From a checkpoint of a small masked spectrogram model.
Training: soap at rate 0.0023, 7600 steps, batches of 512.
Data: trained on melodies that start on their tonic, played by one synthesised instrument, 26041 training examples.
Rows from block 7 of the encoder of a small masked spectrogram model, named by matrix and row number. Rows with one number within an expert belong to one neuron, the router's apart. Each number is 128 + 24 x the weight over its row's rms, rounded and kept within 0 to 255. All counts start at 0. Numbers have three digits each.
After each expert's rows are labels from the 100 clips, of 14848, where the router gives the expert most weight on average: "peak on" is the class under the peak. Only what is clearly more common there than usual is listed. The data: melodies that start on their tonic, played by one synthesised instrument. In brackets: how many of the 100, against the usual share in percent.
# router: router (encoder.blocks.7.mlp.router.weight, 32x256, trained with AdamW), inputs 0-255
# up: expert up (encoder.blocks.7.mlp.up, 32x64x256), inputs 0-255
# down: expert down (encoder.blocks.7.mlp.down, 32x256x64, transposed), outputs 0-255

# expert 28
router.28:127125119125115134108130117117123081128135137138142158103113114132187152127154141108119117180136170120145119150136139095119130114135140123106103110103154117128085139141129124111145129102130133150117175138104141124113120135123122117109142139168125133145099120127146146094059134116112119122113161128151153136165131133127118153154132135137135082138132142155134115131184143156126114199088144143151142115119189167117174130149087135122137121129134180153115164154161127072115108118121117110118154120161121129094115128129114134096142155105140162126137127118111133144123104109093083146137097112108151145136138149149131118172125103091111137150138126101130088145109149154123076059111185110100121183114141123118133122135153233128145116126208100130111130105168140137116183114140130
up.0:155149135130104095161103136128128102128128128126114143128095128102128120121158128160102128147141132170144128070115155128128079116100128145123125110128128128145128121155118075122094119111128192128152125128138118113106135103144152114128140191146121126128161181115119128146075126175179120128117146158102128128149157137082091128098103078128171151128128164128157132161128151128095128146128122128094128114128128103120152062090163123128128175107128128146095122128124120132137118121128128128094104128135128128086154152118084108107128147128146120155169128109091095118120123076093082121182124128094115217084139097128160128128099132121098186130138110130089090128120128107103081147144128128128128128110088092128113128188169128128152153097117131127189137136117111128117120128128128
down.0:148159128136128128128109108128166163117128158128120090133105128117109128155152128128119153115128128117128125128128066134101116162128155128130146157128139124163106128110128128177128166177125126142128128128151128128128159119054081148128128128133144151128102128081115153128170153106152128156164113140137177117128128137070128147128126114169072109152076133128164137161118128128136092119130134164160128128115196101141150128128148112086094194101128128128117091126170113128128090130098108103164085113128128187128128078128128128128123105129115128080147128052196088092128136091128159157128150124172128088100128134133148125135128128128128152185159110134126108177104158128137133136158128100090146186117128128114118133140146132133106132129139128132112133130126165163128154097111116
peak on: no note (94 vs 25.7)

# expert 4
router.4:133124134147117122112137137143116144102114128136125104139136088118088127109158123113118123126110117135121120163128159062137129158131041136124127118113086098111131135129159122154165128137161132150167120120165128134132149099126119122129116126135098147126107133132165114075177144125201104125141131146119120133116137115132111051101125137130126138151100115125108121162149118103137118072135126114107113139129127049139221123126137051122158106187137147134160103130118146115097146142126113139147122141144138125149108108119138074124123130113123135094116150122101134126126128178103096114137131177116149145175128139101130104130162167127108129159165120130127120143109138145179156124149150161102122200101134108146102120128100113170141144110149141114157121122165156127104142141140148
up.2:128093188152115108132130128121128128144128128077184107077128128128128128106172151115139119128161128117111128128128128175092153128108114083144152128105098128080126085123136128160125076119139136149128128142128138164128083169140124128183148093130128110166162178128141116118149177128128128152128145128131098115169098108117173164128128128128128150145128128155100100077128128070085135126137156082102128137128107106128128173153130109160119150128106099177128123126154128108127128123121079105145128134107114180135107123128128128096124128094128128149128140110128154125174132128092103137177090108179128157142128155155103128097073128172156105139105131146104101146153128151100128128128102123122186110128123099094113128128107174173089111158128128093170141158162128095130107121128139
down.2:115192104094128118141109128128128103128128128152143079134107090170126128132089128110128145128067145128133115119128128168128128128128121181105128118163138125146198128128116134145132174128105112128128098126127077139084128099128129128128176151128115161098140127126105128162119163092115149114084128128124156081117112161128128091128142128182128161122128128125123185140110128135128114151156125158125117094106128171114118128128128171082129128130128181081126128151080132163105128159128120128128103059148106106128128137128128128128181128143128161102128128128106128147128128128144150128128128117050146135128128148128128128128148156064159104098152128151163139121128061128086128116128171128155108128114109128144176071174128081137160101125152128128192123113132128103125123107128131
peak on: A5 (31 vs 1)

# expert 16
router.16:111127127122136125135120130129120130141138139134134099195119121132150099156120085127135127100136145124114144167152075126133135095129143128107117163101143110131149136132115126196145132147112132112116132116134129111121095111141108130130141138109141127130172130150125141132112104122156083124145149089113139175128122140128121132078140119111130141116147152144155132117124100135159119109151127119149141119112166162114118130079113163142189127123129101120183144100088136153118075138119125122142121119108131127154139128133120158143125154143163128141111048113163110128139124179127130112125069126209129187082131110147125171123090176146156129065037133147126125133114117126108159150117153175133115116122147124123176135124182121117114128134096055142149121118072128130133124126123122
up.2:091128141094110103150084110150145106112186128121128128153128106127128126151122135128128128128109169135128128206170128126126127135128173094141128172124148128128128074128128142127116152128134144128168077128147159097130128128124136100101156120150128128128144128128128128107187140092157128164128121128112122159093143128128128127127133150169157125096083122124222128128141110123143133128138181106108128102128128142128101128128128111146101126106128089128141128124157118125112189110128115082169116114096066151131183128102176152161127130101129155154160128110128084128110163116139146167128060087104167128168112128128131056105136140121128128162149185165143128129134146090128120117144144185089138099128150150128128128098128132122064131128110128095132121128130128135130128128128140
down.2:151126139143135129142129125128128192128026130098128073128117124128110109113154147103142077175128125112128155081078128111147128128101073128101126143081166103128089148155130137166128128108128128178134118130171085128083123171093126128128140128128101112174147169128113111089128129152128103131162100122123147128116096140145128128143128128128085133129182128128118129113086128128110154135126114147170092128122183128128154161153128120094128128128128128128128118115132141139141111128128128157108163154159126087095090103135124121137136128176148128104140095155143193120111128128128128128128122128120115134159128132098128163128153103152128164107128108133128170138128137138162056189110141104128125128128079094073128111112161147119155114153099058135127128137128107128117131111124128
peak on: C4 (44 vs 1.9)

# expert 29
router.29:122124130112112122143170176138126122116176129110120103127128168118077061097131114121134125107111149114110118115146122069132137180122142137101154119168118096131108124137132152118148101134053180118159098134128117143119089110136168113134120122140199107147122119105107123116156110101139146108099146128120123130134148132142121145143142110135140107119086122136096139125112106157137116070129091101133121103122098127120100126175127174133118129130117137119139135133070136165156140116132104141131110102160114098128126139141120087129134098125112097158124119122126110132131135099153110156113136186091105146167130106113132019120166111131155115104113113123117147133114126091117111082119056162138166114141147122152173117115107116168134130130116092151139124118146187119159135141133122
up.2:128082130192128168168128128174128136128152137069113090128120128124109128118128128098117128080100128149112126128153090131139128151128142128061160170096093117173135137171143128128138128095130135128043130128130079121128105128128135183184144112128105165128166155111061133128128128147128128128128128128128128159128128088128128120128144186122102071128160128100109158138155128128114128129128128173090128128128128128103128097132112173117177136145101115109117093128096128142097160128091164098150128164128129103099055149128112067128128111128128128128071128213128114128083128128140117128128128150128128134128129107137157128128120128158161128138084141126138128128128132139128147128127107113128128103070163131128141128144096128150128128128128121128128128115105128128128113144153190
down.2:127104128110128141128123124092128176146137097137143196128127178150175128122128130128128117128128112128157151174078136154075121166128082109175128128126145097084155128128128128128128104128138128128134128128190128172089076128166119114089121141128128108125094128146132128181137147128089087144126128133128190160100128134128148121112095094128159175149115116166126153113128103123128123128115098119155166128112139128128158093128099128057082111128142128132128089128128128083172129168128116161119122066106108128166155128105128128192152101128067128145128128128101125113047128109128128128098128092163111128129128133128128145128128128148128156100119079188120112128182128128128134128128148147128169129128099128120093126128128128135128140153128128128167080144125117128128144129128135
peak on: A#3 (39 vs 1.8)

# expert 7
router.7:147128123130127138137123122129130034091118133128133147085128129141115152122134153117133121127140150135127129179136153188124136106124111107159118107096141099133087121127109107138146146149100132126153122117070143129137128135133130181127137127098183081130169132125126164121107131145089099123154133093137140130135170135122138173039109132139124139141169093140141139098138121133116111118146108154121112116130072138134148133085151127111101099101131106162084132097167109163102100124127114132132145126070128184140112135133116210115117110145098099124129083130143096132122118116142139145105127125134146178162130151126125149151135148100115138131142132117126154126148116149102127125140075110087171115122108139123111117133105191129126135123089178154086126139118065116103100140123129
up.0:147128055128158128128095064128109128124155137128114145099128086128128128132128190128143171188158128131128128128128079111133128100128128144128128121128135118099098099128149138128109179121139106101128128128118128128103128112128071127132159128098128128133156128128128081131128185125143128115128185135128128129128128128106128128128128128128162136140128206128089128138128128158156173128128128142153101128114128092128128128128118128189233128128128183139128128164152116154128066128128166149164128128128128105129128097128128108128128125128128128124116130101128128122086093171153100128128128172128131124128127128092095128136128128162142119128069128128158144128128131081133138167164144128107199084141128100153104162128070100096128128102128128128128128153128071128097158101148090
down.0:128152141124128128128128129119074133128128122151107128121151137106094103128115133143156109134142133132139128128083112128100102170128153128128128128128143125153059133147128157128128122148128100127146128128164128128120119128153128128144128155128062127122152148128113128081084128128115134128110100153087114128128128128152099115128128136147109128152156141087133128128128140128128128148118159096114101128124095094128135101128142145130128072101119186122088164135175180102151145079141205172053110128115089127128159128128081128128124128104128119163157128128127093089128128160184128128128128128114126128146161106132060128128119160185114208121128097126065157141128101176099128141128148137128128115181077084128128151076102137110128117128082107134143177157128128137128128128121128
peak on: C5 (38 vs 2.4)

# expert 23
router.23:130127109127118130162097101140125092115108127129118083124120137144164085136138097116124130099112064147155114124105107163105130152133074153164147143111104195116126121138158102080151150140164162106119144131159136133164086099151120168113115150120087121133102143116108124065141123125161118123187130107122139103117152125123156144145149134162129144151122142164119114128117136130034140084133133110114096160133100090133148141145146118120112105147128070067102092114139130117131170115143119124132158110131124135105085133122123176148151124140122117160121160132105101124165127102129167127136111147173184152179135157163112094135173176114097125153156121114137160115156147097116120182085150101109128125137136134118161122122109142125128119139107120133128114126145117121149120136122128
up.2:100114116160113166168098125124120128084128128133128133138128128128128128128149127163084128081128129128132128109151100101153101161098137096184128128138099148177128156102128101128128138108103128161132177152135128116166105101128082091061121138114095124090135093145128128142120074132128127128136149092160118074128121128128156076103128160128103149148154146128157148128101139128128128134143118108135155184143162116108103108144138098134128173128128122068164128113149118090110160126145136129112128106128128136081127182110146102128122176128099128149111128146155171079128128116128128160163097098141123142158160153190128128105128144117174128128184095094128092109125128076134139170131098113153119128128147128101128128128121128128135152128097102128128106067154074143132159091128116
down.2:090094128128128147080162128122133128093128131128134105102128156141147096128153128128128130149164137128128128128093132139124128128113100064115128108133112102083128141167083169200208117134167131092119128128128145144113155128128206128153129128114112128104127128133128153142098128102128109077150098128155128171128136088140142120128107118127156121079128128168099100086154126128135128128081128169125128098134127128128135163073134128145112174128169156143091128150128128128150128103128112128133128134128128144224139128128095128164133111144128128079128128128079116116144168122156128146134168128119120168128109128102128110128135169156153118152090127128133129152134128179129128128118128187119159128184061137128158149139106128128120128115169128107097115169128128128128083128118128
peak on: C5 (25 vs 2.4)

# expert 25
router.25:099123125142132134112111129128131131144128136133135073113136119139106114144142127147134134141153074129149092127161108161124128109121141131176135126133152136133145127131133135110124107138178171119099153117194140172141104123121102110128136132122081088130169139119149085079116122164142120137177115149156138112121157134141130142128140127170126117168145125147098123129132129102063128110127178153117122125118105099133135131171116135149121092189127127124095153130157126148179120137146123137128110130106126143158081153128127100140151130159114117153112124129113084128114124080124142022113173173172120087106124115163097093129081192187083116159082134138141156142159148162115116160115131115137115133128139122102155134128148129135117134135124074124116139131101174150125116126119115
up.2:128170092103148106127085128128188137121128142153117162145189128126128120067142121134158109128103150172170153139128128076098128128133128174162136094143138096155128112128177146122148098130128128143150128128148128113099122149179182157114120106077114105102111127108128122154128139128082134114108128128154130112111133129159148128130086128164141128140128145128119180128110123128113128130110128160161122138128187089076149136128119150087128128115128122155146074088157182090101144134158157128147104107145128101128170105094128128113081147146092154135128148121128143104128096128121139128115159126140100133128128128182115134136128135129089104151128149128128138128144112130160128103084128100085109145136128175122125128105178126118157136213128105079158128149073134145144109109128128
down.2:128181154179133101128180128128112185115091120128128128105141128165128128154122107095128128128124131125089122128142128152142171143134148119128128166128128164128100128203128176128128128128134125085128161126126150146126108128097091099115128120128127148146124111109128128116157128174196146128164116128175142136128128146130111147153166128137128128095105069194128074128168158159120128156148152087112141100128081128153133111131128119092140155072135092101109128145128128128106128128103107102100137128128128161128113131128136142162140104151097136139115165128128128187135164128128149143128119128133110112160128128061128128134165145128128200125128103081081050196128128128150153128145109145128127116117128113088128103144128128141128118096104170140130148128128123091128143166132122
peak on: A4 (46 vs 2.5)

# expert 14
router.14:148123107135111149143107131137130081136115128132135105106128112137110054153141108135148139107118078134115122121138141174105130133092131135176133132140187126120118135132126134078141139130118108145099135116125138134139124160140122134139090148108140154126106138104112138086123122133130122113098112081177137118143108120124160160123114117146121123152134095085135129120195138098103099121101128158096104106113166150140140134114154134129111128087121129053073141166174152098123092125129120124126114114154121136108118136123123173088127156166128103116114108119224161138129130127084149098110186101123139061117135040140136143118113108123075133117095140126122125134156133110112133142103125103135183150126183119126123114144125165082120128131159114126122131132114099127156111114128127
up.2:128128149115155128141128091140129179123128165114156109084098105127128129133161138174128149143128108129144197140181128128128139108128126078110075128115146029128143151158141140106124123128115114138150121123158128103128128100153128128143128128128179147120128147097121128082163141128123145128116124129140128194097155203102128128139148128118140084099163128128104086128143147104121096108128135072128128165128129109127078119128093097142128157128107132151138086123128159127083109160128136128128172111159098139131128142166084128128132125128128112095131128128067128128128129123082130151101122120090084162152105135079109161115128128130128203144099128124077128128129143141141132129150107130170124107067113128119178128154128153118168128097121090124125123128128124128133124128150123
down.2:128165056115149128113128135138128113160145130128106162143156122128139186116128128116185133147130171116090169128128119128128174128125100164163098128128091183075119106103102128105128098128128148128136128128175128132087113118159150121078133129087131096128154058147113062128128128143151128128128106167128128098128111128128137093110128174113128163119107128126127164135127117128136128151070152160132156101128115128141166166128135151176103149122128164153128127081145095132170132124128113096057163128122134132128160078110190163139128147129128131184131089092128151134121111150177128128157128128165128082128144128128129122128127128128161099128128095131129107144119128116128104084138168128128143149148128141136122128113128093092128137133128137080139128163170128094108131128103128
peak on: F#4 (26 vs 2.5)

# expert 0
router.0:134117114133107141151154125122108139142105126125084080111134153122170071089140110130128137119137152137118131133109143111116136206137096156149121108131049098095132115134170122113155130135155136133128118149133125131130090097139122114134111138168102159120112134175129151096146123125151128129122124139155127103126134125134130080094137128126125125172083149112156128154151111127127116065124158098137103158133098078138173122122154086109112160157126109081170098133100118087112162125126141120155130108159140135132092115070137089105135147111122145135124167123099098119149133141118137138155152158157165177168129124096112083119159168204129123141167130124148145118148143093128127131129147150135158168126131149119148132126129124165134127108135106128141122126203123112198130122123136
up.2:147128128081118185145151146142128128128142128128160069153140128105129170128128133117119114128095158128155089170128143128092128128154124131128092145128129128128128122201106102128128128097112113165090128122159127128128105128128075128105120123128108112128128101128151167123123128128215129128145092075128181128128092155116150123146146156128130147149153128093128128194136112099110144107165128117128174097139128144128150141115128128128137128109094134128153097118092128128125108132128128128089164103128104132121156123128111177128129128136128110179168143128156141146140176128131086141119128169128128128128131181087128140146128132069220128075124128113096128103091125145076128128083106134144179139113146067128128158111128097143105128128122128132152128128168088142090128128128137
down.2:052140138180118128123128108128128128165132136172152128128111128128128128123128128128145128114128128151128146128164081128132152133090076130128157063128123142128138128111139128114141146128157115078146128096128128130128151125128116087128140171128134174167128128111102128115128116163065128117128098128133128115132124128128088135128128056151128128089101133128118119137128159128128125186136120128128128170122130073128128128120128128132128128128135095085128143087162128128191155144128110160151128128109128128128128128124108099128129133128125153086088127128128141112082089121160155128126152115084111112125176126095128128160128140137097136160116128154145094139157075108186153092128137128141143188128073150177123122155128233139128128128124102113128133176136117084186128151154118
peak on: D4 (25 vs 2.1)

# expert 11
router.11:149102134129107148090145124137142102167130128123144145106146134138128157143142115135151128190117136148127104140133155133116146123145171120082099124138136137129124115133130140148128137134115155147099176118097127137108123116137139093132105132121174130130109141142146097140063141116096114136137147161136110170121134133154121136123125121111125148095111141139143131170107128156148099140119139148117157133120183153129100142147132178112110101101150162123114128118070093158126078136118120141112100108178125129110140119110127179124114119165158117127094105140124136144148123224080102137115117093098102168141158141122119226120062100114165133084140111132140126127153141138108130091132072100140122113135161079106152113125156098165131123123177134104131110129173173132104142128109122
up.0:136140150128157161128112128094129101128128125128155097145137111128145132093128155155128116099148079114189135128113115138110157117160128136132128128101120128122106092082149168125088105128116074128141128119100128103107097162105128130153084167113170104144158128128161094128128128104095049158140171128166126154098128128148139128128121088131128137173128121128128150139111141128157090113110101128104126155121115128133177128131128144118094128195119128111045165168123089128114105151113128157128156112195128128141128126113128160097156128159128128099116128146134128141178116090134128151128128128095128144128118126128142176116119128128140130128128161117128151129105093105141094134158119176120174128146086141128108128176138124154153128100122113153128128088095110117128189085140055
down.0:088128107130127134117135106128157099154128128115128158152126126123104145072172107156128162128148187132128151099128140089128158142128128135107128075139109191128134165108128116154146128128128180139128110131139137082116128128157095128168163119111101142128119147116128096128130128078160139129111111093138128113141158130116123080128102128130105115128117128128097082125128091169128128128166128086108092128073132154149067177128097164128144128128128128128129128133128128167128120139127140112109091091105174154158060128143152093151119133128110066105128128128107128085126091193107112128104128180128159139171166113154128153158128128128128128153098118160128070159128157149151131141079132119156137072128128104128128128101105147139128128176108130128116098127147095153118113136160154
peak on: no note (59 vs 25.7)

# expert 22
router.22:130127121135132110126137138126128126086137114130139171141128114129070129119097121140134136137121160129128126120172087122141125140142147110168140166110218098136126115130117142111144130122124134126180117147130143130125166111123158115123126130156188123125164129144140136163174125116101170136090124097161108101116114135129124122080125116129125105142094124113161142103141143141142123066173128111160144098130081093123117121100124079132168116074128116160103153148117102108121138117135153132130124134104124142118165127128119107154124156141112106141120094115187131130135127076117193133164088150145141136129135082121153084162112178146121139111144142128120143137108111049110128077133082204107156121119138132121143130129139151157118142111078082157103131125110121122128089127092133
up.0:128142166104143128128128128156128128128128128128145115128138128128104147143146114160128101137115087083084116165183128114144128130084065120146099128070159076130155135142073165128142159104128128164170128128177128018114193081153128139139125134162110132117128123160128163127123139109141109111109112128111132108128128082128133128115128128124156108131131128144085181128149111132084127115119160090124128123128147128136128141144176135128128128101178090128118120152139149146118171128128128081146128129098125116136128128153151128137173155165128128128047128128128133115128128128128172118117155161125125146104111127115148078158136128112095156131128128138104157135128128120125128170192130128135146128093116121108148128185123128144140133092125104140170172113112150160128085128134128
down.0:124132147132093147099162128128128104128128128171115135154128125144160099131128144128139128081128092168104165128123128120128128098136121122128128099127112125107128128125158091102128110128187145096128128145126128178128128131125134128065106128171128147116108145098154069128130128128128143144096128165106151117128128128128102084128145175130128115128115102124179088178104101128128128116149132129142163128168125083104125061128110126128178144170106151128128143132128108122128128139128145176067101128156138171128130128128127157128084126128128113141133163128128116170079128128182110077159176065128099130128114114128177128128136172101144085149128106083172128128128144110132126088077145154140095128125082128128115125146138111085178126154124163128119118129120094145150102168147184
peak on: C#4 (34 vs 1.9)

# expert 26
router.26:109120140132123132113160144114128138159124133133123126128137116148076195144152115116126127114114121123102129111130150137140136078116113141112112144081116090138155110136136110203144137119134092106039164102116123121119127113117105098107116120177062115125157127126090095210083131127115132127162118075087124153133169111132113130113133122141138162110101147146131112086117115167132143160114151091118135111117140146127117140149121172123155127087134149131178118111145081149109133121120115115123149134096123173164112124135122197161128150094162129146131124128163091130101108158159169109123120102169138110088140134135121118108161139104103127122095123130122112131110155167142160111145161078153109100132091112138171123120145149124131122129131166135173137141109101131097128117128130
up.0:109128103105115128128067166128171121077065099154103117128089128128145128142096128146095107128131150157128128156120128128132128085128128128124153159128155063128129159134128128119128128085115095115125146106151095156087113119128128099122128105128133137128128128117106187117122087173151135128128128130128128132135134103119124103128144128128095074103108128153112140133128104122141140089131128133128156139070131145128156128108092151130094128146099126055128147092142096128128145108128124154128103128107148095128116092140128127083128128144101128128175092114128169128112128128093110129151162128128051197076107128067168161137128128106125114128128154168150119147128080128128128161128172157130103162144153196128150128104128194133147150128128128149105092132128128120136118128100087
down.0:112166092128107172172131104173128128128089128155128073154120132149142128108139110110128128128065171107134123108148105117128128128168128111131107128135163158147112092147122111117169128067128128146128155135151053128151128128109108128128128142123096128128130128068119160128128123086120128086128151109148130096155108096127128084139120128137108115118079132108128128128183168141123128128128176183128128094124146150180140135128144081128080128128141149133057168128157085115169195128113109128118109128134119128152128128123128121153128129128135173130128128132128160128131128128128169139128075123055176106128139094087130135094128128128128144128097164129109128128128142139128134094160173090128152101144128128128123128128128137095094128123146155128115147203131133153153152128128144
peak on: C4 (35 vs 1.9); G#4 (26 vs 2.5)

# expert 21
router.21:132127129125113128110137123144133110157118098126135139095137139126138158101124139139126127122120120126172126125162142102118127105119129127079126163156172154129144122115126122088131153146172122127103103119118133156109130104138142109122111114121137139136114135158138111071151118147115128127149138067140160138139107117130157103133106159093133159149122151087145101111167094172131139165152129182071156139123156163136192120173098115162102147094125106173126117170095168131118126126131111124130159113126122153104168130127143135101104104159186096084116128131174109128153124208091092128116153132129105182123141162176143193107105074107168150123092127127123106121114127174129123161125099108148107112132139116130127114144096157113141124136187123069127126147130152127135113123130111
up.2:128128128129132144154170144179139100147110125113134111128162091130128125155095105132080104054125128198138153128128128128128151128144084128126165085113147128128158124154139136116139169155128128128156128110128146128141126128082103128101083102142128134133128162098160160157103128158133146098168148160128112143134175128131122110109077153128098133128116157122128149096128144201150141150158121128206121178120088083123097128109161122112104139128145128128128135128153155163140128129124136170146128128108141117084122162145128116151136124128160110128128148139113108134100143133139149108086128128075110112154132121162118090158194097164136101164186128128088141122170119128153153167092106135123149128134065095128128128141120083180147128149119153154128122132131131122140134126135140
down.2:128122135143107081055112128105128128128128147135123200169128128128093128128128146128146136184134128073127114133100117159119117147085143119097128141118093138081154162091128128140141115091106153104098128153129128138128128136165119128128147128129128145127128125128127066134139104099128128142083126087128152128128104081120128124153168122160081106130155139128128128128135122089102078084091143127078128063173157153142108141124080130128148106128128128058128128143052128104115127125109133109128135097135128163128119128128145145128109116128144170134128117128128157091181128120111128128193126115159113112128128120095128179128090115128116128099108128163148109143111160143088128125142135136112151128128165164092143128128145137128102160128128104105116182150158128092103128104179089
peak on: no note (79 vs 25.7)